Rows from block 7 of a small image classifier, named by matrix and row number. Rows with one number belong to one neuron. Each number is 128 + 32 x the weight over its row's rms, rounded and kept within 0 to 255. All counts start at 0. Numbers have three digits each. After the name is the row's rms in percent of the matrix's.
After each neuron's rows are labels from the 100 images, of 14976, where the neuron reaches its highest value: "top examples" is what is common among them. Only what is clearly more common there than usual is listed. The data: drawn human figures in many poses. In brackets: how many of the 100.
# fc1: MLP up (model.blocks.7.mlp.fc1.weight, 384x192), inputs 0-95
# fc2: MLP down (model.blocks.7.mlp.fc2.weight, 192x384, transposed), outputs 0-95

fc1.287 132:129131145153128117128129068134108121130134128132131107132131128099126127138128131125140129111127152125133126049132129129078135129128126121130083128146128120129130090020134133017131129133128239106128130129140125133169126125128129128054129129153105102127154111101129126112125123129130129019
fc2.287 146:124135129141129080130169126146167127133130130255140160128223127128131130128129138075188151121187133098128133132129135135126191112062133128136127150134137134136221128128128130133130186169125128134127109130127167127171155000151127169168191095140112139179141140169126128144135125146133168123
top examples: yellow top (55); red top (43)

fc1.265 218:130120026148152059127127151141151175133153151182136127160137133133163177123128168127151163088124131041142109145126116243137116129182105127132132136143136128128121161143121127144136137129150130132128131127076130124123108164128233126130130154105130127103132223189131135153136135130149156138
fc2.265 238:120128133127125133128160122136145130125153007126128139124135129129130091124137104127126122184128132188128156128131127107136124121136130130126133128127121127164170126133108105126128136132129170149082091112148130125128128123123000130169131136129128131129133167129133138128078127094128160128
top examples: black trousers (77); black top (34)

fc1.259 103:125127131115145128168121129128089122128127128127133137129134135133113132126128130130114130132101140134129131137120128246255123150178132129160128131127094127128129131117135064134219134127138118124128133155152136255123129126128131128109133123133118124199133128129169119122084149128126129134
fc2.259 146:136117128093130127085158119120131129121121122126129120142130127127136132117125128127146105127129123167113123125167133071123130093111124120111130089109117149166024141086129135144124000135127076130130131126059127129100103089112129127105125105054132134128057153162128131137126125128132128125
top examples: yellow trousers (97)

fc1.158 145:134129134145128120127129134139189129139138128129147126132131131128195127062128195128133127128126134125130132152141113159137142172189132128133131136128191131127195155162130131186171183129132129155128084123005132139132129132128131130131157130007140129126124188167200136138130116132134130145
fc2.158 146:070135131168119115127171131201140139125166122123128130035142127125131098135133116156079141125124219140144169128099094120174130113122134174109129127198123132128129125161128105126101166207126210152129111083141132143127128125064113126151130128198126132125134191172138195116127171120143146130
top examples: black trousers (72); blue top (26); black top (26)

fc1.195 128:129135126129128170211134127113197128122134128130126136117133115125196130141128131171127131125128130144129127057129128136127132133159131218143096108127132130128128132139130128076254130130152126163128132141134129126127142133128113126064134137137131117164130214131016141095020129132112130129
fc2.195 102:125125151189099121140131130128112164150165138153119129140128128129128131127133158130137131120129227015129116133136143131128148148122134135130126132149128132136128193128121127134156130255130255117132129130126122128159127127131124143129152124122126128149121126133132118140117129237131200135
top examples: orange top (69); brown top (26)

fc1.80 126:154103128061128154157168133128132117105130128128127132151129140126149147138128133176131136133118134115129128171135119162126146127222123166192129129135131144128141143000155122129130126140199111147128117132159131133128132255128181130122120170133113128086137171136129127129101131157130166113
fc2.80 125:128131129255100159164095125131140131147229131122124124129122126118172115126129132137128166126123149150126178120118101129162142122142154121116132154150134162089140131162129089128116175106129255128127102120129135127128126127150126086143112156127112124076132133131130149096102125130128140132
top examples: red trousers (48)

fc1.380 135:127128134126128107215124123124126122204132128091119113128127132119081087128128124118119176128126126133160069125127128130121127124115121125000087017127139119123123089146119116134118123121123115124128124126128124124118073125128110123125124127142129123125185127126064133122000146127128128122
fc2.380 178:131127134189119129143129131128180137138141130128122134127128126136189152084144112122125171139126148111148159126138127134142129113137167130133112136177129170130135129141137128113129129129131125135127126117125132122134138127130128127127124130255129173128173161156128128127115143129161143111
top examples: black top (42); black trousers (39)

fc1.7 118:145137139135128127132145147144131163127145128142135128162137136112087115114128174143140125106137140133142149132140140127128131252197132149172165152145129132128138141135144143155251128128228125097128084196114133129139131255128124141128163141036142125163080132137087132149132094151136179136
fc2.7 083:130120129124132109127119128174128126111106138098124095126130123134124122168141127144131131104105132149124238132114133117148115094129232130111124125131121255133095124200125122126117130128127136118120121129195171137131126122129138123162112188255128130085255114128129132126136173132123123161
top examples: blue trousers (92); blue top (33)

fc1.21 178:142141138085128132159123131130191136145132128129148127158172142131192130129128129128129150181146183128095141131129129198166145128120173136119140131074130150128179132132132142143201140179132138133128127154134140136172159156128084255128195127156134134130155219169128202128079161127081130145
fc2.21 142:085133116148113120127207124188154139122130155225127107124107127119149127129087131080129185124122129146129161194126126120175119125127128130129128129095130137130111111157125129139236175131127181123126124124125127120128154113129189255168126129173129127131255176156142133126129140119131128131
top examples: purple trousers (76); purple top (34)

fc1.184 154:164129137132128120133106130129139129131198130130186127175174130127143131081128129157134133142147129131128093147141140130131134170131091161129253126128143048128132135125137133131170134161146132132128010193002130139135129175128156190128137124128132132130110147130129136196127104165127177135
fc2.184 135:123129127129128132125249128156130141169157115127126127071134126128132120092134128124108146126078144158140154123114049123134026125187133137095129176146128141226130131151132128184098138159126144160124124036135132126101128125116131119147130179142111128109197133138161133123123136074139134158
top examples: black trousers (97)

fc1.326 159:141130136099128129171201133130182189131141128127144129146222138120153139126128134152129142138134152127104141133122130185125131133124126136127209130008129130127124133172122133160210050130132133113128123179168134134135155134128130130119140148111131123130118185183130145144128134130079142131
fc2.326 146:127132129148129095129126127156168128128153130135128118152123109179134128130168129032080134127124126141129159144077093108138117088081124130128129161133132155105119129154116122133130128074051141126129121123133126126189126015118144169135126104134129128000144164158134148110129132105128129132
top examples: purple trousers (98)

fc1.171 099:142131142127128113183115133167127124142135128129148139154132133134112133133128155141130128147117124121129141133133125162135126128130119128203134142160135137128154151134134140128132130127191140128128157133178141129130142167128124148132149255195132136123140127130139137129003147133137129122
fc2.171 081:128138130130129126114133121116219173120132103112129157141133137137158124127129199125228126132127130127150109100158138106092221089243124119068160127255115079170143169126143126135102128128124116101127119131054132124146124127124083124131138124114129148156129138172051187145129067144205133120
top examples: purple trousers (100)

fc1.164 105:081127114136128224180125102137130126073161128130184137122143121058162118159128136131142144072122120139135081093128121114054140077119123094147129098140128086149128119167128129126085129130130142128128113119217132124127106055128135132139136202126129122131129154151000142150136081123137129085
fc2.164 131:128131128135128127124130127199141191129197154128133133129118124128233130156132119128131163126126223129121169128125131123129129123120140129132122197136136154130122134160134126123116178137126158124129127135129126136146124125128141128131128127150125209123173255155119145125129126161116201113
top examples: yellow trousers (86); yellow top (26)

fc1.269 125:129142121067128127146114114133139133128159128127156135134129128130154137165128134126096149148125163128124152129120127120140108113095199117128182130086127130127121128127124132135167133129123131130128087157132135134126182127128238126128127108136131127121130181166127221108028122127088136136
fc2.269 182:127128127130125118123123121185167142130211123136129129128126131128193129167128124100132231129122181145062224145130127127149128133114154132141128162098129243126126118210116125129178133118116188144129127125233138129174125125121130198152127129187129129091181171165143135127094134130026146129
top examples: purple trousers (100)

fc1.12 161:123102128191128095127125125055132129067100128134111000127128053102162130122128072127068110193133156098144112099113075126170128129124109122130128126148020125135126126125126123044131129119122156073128119133123142128132113075128128121137099128130064109082131146109104132057101134081135148133
fc2.12 123:125216207124154133126161128010125160128088122164123126187187126162127130140132127127139112127135131070122133125149128130138129175132135132135128126221125127148094131128129127127255138130128149125123143174174123131132121128131146070128141127143150099153127135130135126107128132127137130129
top examples: teal top (81); teal trousers (28); green trousers (26)

fc1.339 121:046139125126128141118120142198156088110129126125123145136121123131216102127128081101126081126122124149128097223124123129124125135122065137127146107134125083128129105134134128135126121107126128159128120132119123115169151147128132126156127123118158119124105225159119161129141039125082092152
fc2.339 138:127140121139143135147136129225136174150175157160129116129128127124142129247121198132137135134144143110161255128129129127151143126133162128125129163193127166128149143142140087130150132129141246130149125134150127126133128134127132135124182134127122122138130128131119133124104122129184153131
top examples: grey top (34)

fc1.125 169:128133128107128128154123145131134224167139127127132128144181132128130129134128211129122220148128143133083149128129131129168128132123135173124190119000147134126154126128131145142152126128128134130129130128140145188128142134128125128119164129171129124127181128144128163131128153129121147144
fc2.125 182:126129128101125167128129123139129128129187131219129129128126129139128128128127119119075135128127137127127136128091087128128126099127143105129128132051129159131126105128119127125239137123129164127129108112128126027248127126125135216142184127201129128130149128147137127128127128127082134129
top examples: purple trousers (100)

fc1.98 144:099125124131128010125129127125128123127127128119125124125116124118131115000128048025108122126124122098127021125129104123193120116124111128127005086127127126128126087127129127072060129129122127125127124120131128124123127125128127124125128127127123137080101142126128072121128127092116127096
fc2.98 132:073136127131153137129000128131132137129126096155127126149128127174122127125128128177129124129183127125122158131129128140130129161134126130126128126127126130017066111184124126133141169047210127130129130170099128128126088201128126238125127112126129127148130116099158126154125128164127127128
top examples: black top (100); lying (28)

fc1.19 111:145140133153128089121125122083122155081152128130130094128125125121130124143128131118131151115115184113131151126118123207130129174120128133252044115132087135128142127123134108085123113122110148119128133140135149168123130119128198119061129122139066128112145121121124135129052135119128163158
fc2.19 102:128122129127126095129229128130159128172238128127131139131135125126154126157123134086173149134102169111128131128139129127133133131113131134130203138121214151189130158113126131122134186221113192132128129094146123128125133105134114086141128085098125128132116234208147136123127116128130178129
top examples: red top (93)

fc1.263 186:129125131146127128126129135132161191171127128132128124134128134147127128132128217128138093155127174092158136130191123120128129129126140150014155127168157144128156129165131147181126127147129145147128160141144161168131128133130128121135133129000128130127098127125139167130133067128151141165
fc2.263 195:136128147128126104128128129134128131127160120117127127081255098127129127138200128243111087125121138131132136130100139120140129096128135131128133127137127138127128156135129127127110148221118142127127121131133128255108127104123128085168115119095127131126031127125135138128129127092142144131
top examples: blue trousers (100)

fc1.208 153:160129133129128120129123130129134145149161127132146126154130129129156128055128137129130144129125127128130128149132130127128165127128129128073235126128137128127228184126129135167196128213130127194128043128000128129215129132128128124128188126129135121129129131126135130141129128127129192128
fc2.208 154:122130129133110113128255128170137129123139127126130131045127101126128125100132129114118132127105170127132143124118034127134087125115136099129134135137128146240136145134199128129151162230080181132077128064119118094126129086122130126133152166139129134120140158158137130128123127111132128128
top examples: black trousers (99)

fc1.313 150:150096142133128128125125135125128249126140128154141129122135135128145120135128130168169139129132141122151131138171131179075255135149128255144144140157226133129166206064136131128164116151130126139128127131130140202143159132128125109124137127071112128135142206133095134130127127178145153127
fc2.313 159:123146128231129147179123126181128125128162129112112124128127108128134128192133111155074132125120128162126151128109105115141127136127143128127127137151130194128122128131100115109126220130125255129126117128162129125123123127137159035137114127244118126084144140128128129107125128052128130134
top examples: yellow trousers (75); red top (30); yellow top (26)

fc1.348 141:152131111131128125129128129130127130126132128128128127100117131116129126141128127126128117129111133122128128049127128129125130128128130117143119132135125133129123138164122129016127053128128129126128137130126000127127127129128130121000128128123129092127000130127119136124128125129134129057
fc2.348 141:111136123129000141129130125142128130130132104128126129112060132127127130131000128123162128129128128123150136170126129130122131168153136124130128130131130129130133122127128130134205109131213129129126129150132126040130123255133120156129129186128128129188127126123130124131134135230169129255
top examples: orange top (59); blue top (40)

fc1.203 123:204131126132128128108115133127248128130229128122194222121126165166154135136128121129141195125129120125138134137171124151118126129123140141178189160128137127144147139129128138127136122112125127124128137120133148127139127127128128136136127126123133139100127155198022187130125128128144145148
fc2.203 149:124127119173128126128126129250152137130210093124129125241128113126134127174130113124029133128128151129180160118128081121125132235123132133135129156226137174129127113142048128122152126063126167140128113130182122128130126157126129098129072127197129129109186132173090164114130126088164137128
top examples: yellow trousers (100)

fc1.62 185:126129125129128123124127129143126067061012128124128126123128086128128139131128000126070050129128127096171130129100023127128121124128129065194127132137000125121127127138112055004128129080104128122128128128129128123067128121128129081108125127158118124126140126130129130123131129033170127090
fc2.62 160:128124129149132131128127126173131128141009122149113117127168124132127128134134143165000114128144129093132131148097000142172127128136125126128164126130128135143204169139128128129182143089066145129095139127151166127127125162125129096153138138136138138131162131126131128150130140000130128145
top examples: teal top (100)

fc1.271 121:120140128140128101200128116132127106000124128120133129122089127131145186129128011127125127131128116079096120133126124160172128132132123123127113129056048121128117130169121109123122133125128145125128113127129128126118079172128171110128102124177139144144139225132102134116087132124085127097
fc2.271 127:122139126108128129126131111131121125255133129106126126123121123088125117176130129153128115095129220126125129118128119117125123126132125126150144136163111135134130127128117118129124123131130211125121127127155080168117124175123118090114130160145128124129126154130145135143137150125129126131
top examples: teal top (46); purple top (29)

fc1.97 137:146128192202128119237194128137135134127142128132133128132130142118144128144128133121171134128132150128122133118136129129132154125123121100142125117130131130129132146122129132064160113156119204147128129158176134145137137127128154201047147126134118126126136128255129149137031129125115140150
fc2.97 135:120149121128096126128145116133175138131144128154133182132128129126223153140125130098160137153131141099169141132195127128145159129128139129128196185142131146167135128123122129127153181155086128137118105103128129124125135127130123134151127024123080129128125213217127187128128130150121158128
top examples: red top (100)

fc1.44 148:134132161134128149255128126025126130131129128129137126152174126137143217098128127200129168126127128131151126086124227130124146125126243126127048130128125129128113130137130133088126150121167127127128142128110131150133127124128139110132133118154135132140182141127127128104115128143151124000
fc2.44 133:125126146183131132129140101131169179141181126131124149128147128106157125135131128146135169127149143073128134110197123163154197110129134127134128191214125135063142129129134087105083160128138171126126125129172142130144136093122108113128132140186058130153139169227119180128110127123129228119
top examples: yellow top (46); green top (44); lying (27)

fc1.68 185:143128154153156135146187122128127130134104128138147135143162157129119131140128136149215106114139093144143042149177158148125128169246036156128158136158128038128146202130146137131175123186149123132128138153130151186183129119128104133141160127128130137197128113134133124164126137161143131134
fc2.68 146:084153101139122098171042129172164150138142137122130125117026211119124127191129147078117187130120149153116128128129105125130126121128126128127126151131141117106134072189160117132109131048114226145126118125192128111104122128149140138134122115164080156094202138130132115128125141128127242137
top examples: white trousers (87)

fc1.86 132:131132135077128133140214137128149133132175128130135128138230142112167133160128135129131135125129140134125128129117131126128128129124131134127150129061127129128130139125130133133219129167131130125128128144143136132205182133128132186129193118111134129126117246230128144135131125131055144132
fc2.86 161:124130130144126101129127125205190140130144138166128128128127129127176129186114129124112136127088132154126203136127120117143124126130128132133127130116130166128120125144117127130151133127087190128128127121163133128127126102145149174152128130227128128093255139175144151110128135127129157130
top examples: purple trousers (99)

fc1.262 086:106130120216128126167127121141179041082129128125114127147139128124149125156128156117113129145139102132138079149127104255147126124123127126160128124140130125128125116174123126127125129169123148140128123116127127194212131120128116126137128128134128129125117144175105136123000136193144128134
fc2.262 083:115136133204166126122106128133132131171208129133128127191128125128131131160127130127125133124186212128180255109045099129130130125124187170127124136183136255114130130161128129125134132127174135136138128123225131128145126119126128129145140119165126129173204170137116130124122121132140139132
top examples: brown trousers (97)

fc1.260 165:118128103190123104125118121004170098108019128130110130077103121128165169126128019121128081138123127117230148005126082127119123128128178118176119125180000127116123126145117122038118129113114128139128127124128079129128125116128125127133125128128116128130129144179128129124136092066221123041
fc2.260 153:127162130177241197128195128128145196167130129191126106128169124129149129141153128164069100127150162124165148128131084137133169127181133127130157133163128145182128147172129128128128149135125187128128129128132237129127128117128129115133134158128130134191129134124127135129130129085157192130
top examples: teal top (94)

fc1.153 127:127127115124128130085158129126192124124128128127120170119123101130151111121128099124125128131125120122131109121118122127126137086115113128119097118134149112128108084142133107073084131119120128234128116113105114092137165125128084114136115122125115121104129171255128169126131075127027121115
fc2.153 094:120091130124148126152165140135129149128249136154128128133131142128125131124131101166169193125135162104127136132141129123131143131135128127126150112132106149126132158141130121130131128127174132176128112146190131121151129172129130207138133143255126132255214146134123132158124137132123198127
top examples: black top (42)

fc1.374 224:144128161139128135129140130127141128161139129132129154220129143134131133131129125142131129027144162126140128131149127129072166163128136128134159131135131129129138094148205137173158130127127157142130138136159212182132131167128130128147070151128124170126130131166002138128128096159134188154
fc2.374 209:126130172138080091128127128153128151131148128120116130128101126127131129142100123122126138129115157131141150127127129124099129255125165150130136142160137152129127119128128128126255196117113147148128122211137128139124123247127144126159123066139128128126153136131125130083130116130136142128
top examples: yellow trousers (100)

fc1.152 123:128100141104128129173139125136125127132086128125143139194144129125125125149128154144133054127128108150135008167132149141151125123255107130144151136188127000127129123101127127131132159129195021123128118149144148211126125116128128128132137098137132156129129101127188128119111162134141127136
fc2.152 140:108145127196122083148071129147153170127155138126132130117104176128133125148128120061123148123128159143142115128129105134165116104153121141127121129144129128117129129143129115124113191068120154150132127091222125129066128113125160129161126085161127175127137208145129130126099129126129185126
top examples: white trousers (64); pink trousers (33); pink top (27)

fc1.207 150:130161129134128129104117114162180128130107127130128153108131080129201134152128124080128135147128132134123130051122129124130128114112136117150054116088128129129112110128125131040129156129130132142128118127135123117128129101128125130180200125186132129176176208143009139109139127129086123003
fc2.207 141:137131152195154127130158128218126160211133135129126126132126128128126126127126155158133127049125174117167135132127136125131128127131136139140144126174130133137214127128168096129093126165123180120129110127139255119071126113142125127130130144169127131171129130168125127214131125139139211129
top examples: yellow top (96)

fc1.249 126:142132057139128142129135133133169101014128128130121131123125128129151167168128129106160132154128115105131126181176124228096130130129148220207131157128120129128179130134148122129183083163131116164128000113136131132205127126128122137127119171127150130111103149140049137128133125127131141135
fc2.249 156:080129086216113127128122129152127130130228128129149122180128116124139126186066139097125147130145159149143142129083112121143131107104128122127131182185130192093178134136120122128101128075128183104128115120148112127142129108129106122145128117200122128134207146130128123119113176128131129133
top examples: brown trousers (100)

fc1.31 174:125139129125128116128125102162201129067071128125103135091118104125202127133128125103133126126128151129029171119131130129128139128126133126128089126040056129128122068126124121017128118129116172140128114138129128131130132127128121129031130127140109058129139211152082175126082125125063130130
fc2.31 137:122142179123129111135197125129119121161150152155128127135125205141126127128136125123159128130163129098142161151144135127126129213130133149132144159211128133151130133124129122150156129163130123135159128147129126204128126133135129122128153125122128129210155132161134119157135131163122139131
top examples: red top (48); orange top (34); red trousers (28)

fc1.340 124:126128133093128132187129137115169163141126129126155125160240127133165130144128130134127125127129162125121142131168128139195136131130132135123161153023128128127135116100150132147134142125160132132128127133153128128129136140128197129122123183122148135029125139138134136136126126137127131127
fc2.340 145:110126130126124255139111128205132150133160125126124123061123128129137129133128126198103135127127135129125149127039110129179125039203133132127127143129130166124125102098121119129124186104222187123131132067128132105122125135120103128175126177153109132119133167128133129121123127114127139129
top examples: red trousers (98)

fc1.115 162:140128130148128117123127127112107126128129128133149103133127190113106124130128135118164126120128129119129121011122126134227127125124119129124084114129128126130130139052132135000124151142128227111128128130129127134142128117128178128145152128129086136122128118101129113125126144127129102124
fc2.115 149:124131217123151013127182122149142125135128130128127131138136127133154130130154095013135129134128128082127141150128136140149129199000128129131127129160133147127129120128129128137129129137051127132127062108132130144118110082133120126186127000132127185130135135139131121139130142138131128167
top examples: red top (99)

fc1.46 185:125127141114128130128144127130162175128135128125131169135169131139140136129128109131094134127128150078128135171128172134133177127129129127128168125133128129128129074036217128147128222128232128147127138125129128125117129167128141114129095181127129139128129137179190130128129122138134128126
fc2.46 199:096134128152119255129128127160141134130157126092100139077122123127143127145125127255106131128068143127128163125118129128169130129255132127124129143159130146128128107120129128125125233130199201131120129109129134127122127231115128127161126255163102131113146155127133143109123128151128135131
top examples: red trousers (100)

fc1.118 098:126140133142128125128139124139219133101153128124128134128143115082137127000128131135147179126128137112044146126135148131098128118129143115132131129105123137128135134141131108127126108131129188126128093123103163126126128126128122129147124125127129152152141132149076173123058126132000146129
fc2.118 116:128126128134122109160115133128129141140131134113131129134099139128134128255128128120164125137129189126255128129130130127232131127119128131128127152255129133112132129128122098128123146107128123135129075128255121223130133132133126123127113107127116132122126128138129126130116112125140170107
top examples: yellow trousers (70)

fc1.354 132:068102135126137131133128079127134184093139128127135129132138130000132097130128129133129139127127128126127010144128129130139106176178035141126147128127172000128128095136126077129144131128156118120128109149125141149167093128128132135131093117133110134129131128126128125127081144133126172136
fc2.354 170:094133086149129125135118133139129151178138111126131130119128188126172128134146127113126189122128137202140126130128098126139090111162128150110126145146126191129139121146144112143118144127127212129127120068134142128100114122127141143172111117197125136110193159138130181133125132126128208135
top examples: white trousers (100)

fc1.148 137:127134122197128129152158130133169108134127128130099113129127058123130158127128049153069126129135128079137130126100003150162118150196176079154131134143020132128213146132125079070131136110103148127128134121128129122123128255128184101130124224132131128126132125139134127120133130051152125127
fc2.148 127:132137127162124123119126125181190200212000121125124140131127125128145123140129215131000099137130182113127234147128015151171140126131128128129152131154122127129123128129146111125151142119124212130127139130166136128129130129125105123137129132190133143132204135151128157172125132047164215136
top examples: teal top (100)

fc1.120 118:104124118119128109121128147128129127127140128122122121113128128101127106129128128108127127126124123111127065001124123119111111117121122108126112123128128099127121122184096124000125139121106127099128107123127075115124120112128115128133127089123104108084121125127115088127131073121055083126
fc2.120 129:134132143129178128130127127127128128120137128131140127137126129134122130126145119132135134128124128127127129162035127146130201020129166136129125129128128133129128091140168122255028160132255133146128127126125126116126122072129132129210156135131127133177129128128128128171129129133128127127
top examples: yellow top (71)

fc1.349 143:134130144134128113143131133129159128165153128086128163131133141121128127100128146133110136124128127146129132129161129212127130129129174135127229130128139092128154145128135131148233127140132128134128000130000127129142129133128134128128138144128141108133129132128163146136000133129129162128
fc2.349 185:117127128148127129128196126175133178128216079124131135082134112125140116071135129124102193124111154128136151126085128121155127125086139128093136133244150220159129143161227196128107146229112154148125101111148130128121140115122113122140130192174175136125168142148127135091106129130144131129
top examples: black trousers (99)

fc1.310 048:126129128125128124128128128129114112127136128128123127115126128129113123117128172126126135129127129128139128135127128171139127123126128124125118124139142131128127127085126126174128126192120108127128125121107124127128128121128127129130129119119128124127120124118123123127049119127000130125
fc2.310 040:129129134154127126127128128136142135130128128135128128141128128128128128136123063122126141127134126127148122127134127128113134129129126130128132130201127125128132137161125133126126131128129131130129133135227131122133130211127126125121135128255131120132131128255124127118126125125137133125
top examples: brown trousers (95)

fc1.231 171:184127100127128127128210132129131127018128128126145173174126137128128129140128144128127129198128130096126132136129093200142129123128168159181176185127127137126136130127128081129128115171223127128128110126133129140205123129128192126141124187128132146115128146129121127129128130127128165129
fc2.231 182:121126094161106126139102130153128131133173128115129127131118126125125126163123134126128128128208153136140144129098122127185128105126126129127137164164128176105129129161126121127068128061130177127126127109216125180189126122129124118179081124159128185117160142128062124120118130130133128132
top examples: brown trousers (100)

fc1.357 121:133149126180128156164121123045158122113154128126147118123155099142196152127128127189127173120123153157131127099114192157120151108134128125150059127133121143128125149140139116019109135139147129130128126117127121188158126086128129117128144126156137133168176151138117169096000123137138121060
fc2.357 107:128124129139133127079172122131163168108187134130131168129134146124156127131139126138141155105129145055112138125200129130151149105126147127148138134128126149237162128129143122125076131255127207137124120096165126127122130124127120119133132209157127143153144248218128157100125125131125200112
top examples: yellow top (60); green top (39)

fc1.16 176:128125137134128120127132128138183166167128125129128135141127126125126123131128194140133073128127165089139137133224188177125129132130133145000175127145189144128173129136128135145128125137129149165129129139158133233145128136129129129130129150000127128124117128202128169130128110128129132138
fc2.16 193:130127168156126120139108127195130145130165121116127127128226100123145124148210127214093128124127203133137186131082126115157128125077145185140132128224128161102127126159126125127094130151103165145121122128154145243080129094127128055147094122129126131125077138152134140070130143093152150129
top examples: blue trousers (100)

fc1.8 189:152127117146141173125127126129147066076118133126123138231120126126185128131128191139193127222128130101127128132132118193132133143144127159196159141127126137126132228127127115130127091157181130139128093155134129139197124142128145128132139162127126141109126218139103126150125128126128150130
fc2.8 206:123128104178122126134105130169150130135178127128128127168120125127128126210125148114128153128209142134146170143118124124198128113114133129127145156164129183087137139159128122128095119090128211123128127128255129163211132114129126128192081121168129173065184164129050124119122146131139158139
top examples: brown trousers (100)

fc1.165 134:104134127129128127128127187070131073044140128130100129049127128128139169104128071127126159129126126125151129082126121128127124123132127129141085125181092129128128123062097064102116128127132128141128121119110117120095120125128155128229130128127122132132124136141054128129130074123128115029
fc2.165 151:123140132216180135133130136126138146255127128161128123128139129132128128152255222137136142113128129129128130128127173126131126124128132128128127127142198125210090094130126140128128129152127205123131128130148128139122126054130125128130128126141131129128138122125128126135130126178134125160
top examples: yellow top (61); brown trousers (32)

fc1.383 156:128123128177128120128132122128140154173131128129132128178126126120135125144128171151132066129122140092131150128228127185128130138130128203050132128158170128128136156129128131147177126176128135177128143128162131255151121139128141130128129150008127128121098191137129154126127101127131137128
fc2.383 173:128126141146126112132099127159132136130200121089127127122164118118220127191148127161097136120126161120186189132075115112157127128102129157157130127255131164029127126189121083125061129130088136146116120128182152200085131130130129106158111120128125130125033193188132137128129161102156146129
top examples: blue trousers (100)

fc1.373 093:109107133125128141138121121088128121132166128126095131127143122128000075088128123131125164127122146123137076124124121133111128126126067053127099120148120122128121116127123124122126127120125114113128128122108125123140131128128128137076121127137124069120130127127090128127123130121128127120
fc2.373 100:131133127129130069127135130173178138128157128164125129126239125129136132146136134110179126128172145116149130158130200130130132158009128124131128126134164127130129242117128135132152133139126133128128228189142158141243131113131128153151127033213128135177124143130128100133127130183129179125
top examples: black top (100)

fc1.15 163:097130127129128129129136099131125152126130128128126126082129137089127126164128178132145127128127167125126139076145164129014129130130131125128113128126131133135139153142128129020128114134129128128128126130131082130128105131128164127044164138127124080154120126125118153124128125129126131131
fc2.15 176:128128129131031131129146122127158133128130135127127167124122126128186130131127113129127154150128155108130138128126126157127204130134136165139157201137128145127128127156128133128129062149130131151122130131135130124129127131129124139080128192151147065134152191159217137127133172132131214212
top examples: orange top (100)

fc1.26 132:181133129255128125126110130154133154146154127126127149156127150158128169136128129146129164125148120124162144139124125125051128165128128174135220138149139130130134131132131171152129130100126193125128149147136194129128129168128127123135124129145129130128136128142000127126131132122146136185
fc2.26 145:159130125127134125129134132157126130130181127068115126255109106126130127139122117125086129132121151128130152119128109110032133255125141127135139136186128143128128120127129128120225135117114146120127108180135128127128123147125136058127060128130127128066133119128122130103128127129130150129
top examples: yellow trousers (100)

fc1.146 110:126123122121128129155138127146141000000150128129126128123124149130160184132128113132133119114122048126131113127123123195118123146124125125149120118140127104128125089129133130140196123129127114128128104120128108121134169242128196135129128193100175128116048127193130124126108115124130111126
fc2.146 146:130139100255124136140134128128132128133208129129144130162129116110126128152115134125150231125129149124168149129111114123181129112128148124127138134165152149130144130203126131129129133128146255131127097134172122127173133130125116132133139130255127130129255140130152128130124128129159124129
top examples: grey top (91)

fc1.121 183:133129128127128123129125103124127132153164130127156130156170191128127128161129161125137142130126000115128036178128125128136127124188011126140203188139152000129140128136134130131127134125164130126128136179130172123131144126128123126137148124133127133126131127133128128126129148127132129184
fc2.121 198:126131127141127120132124130143138129140152139128131128126128156128128128133162128123114144127100028179133080127255126128133130121213076126136131173137128126252130130141059128129106134124113193128130124127155128125127127092126130076140081123142127133111140128133146128127125128076140128128
top examples: white trousers (100)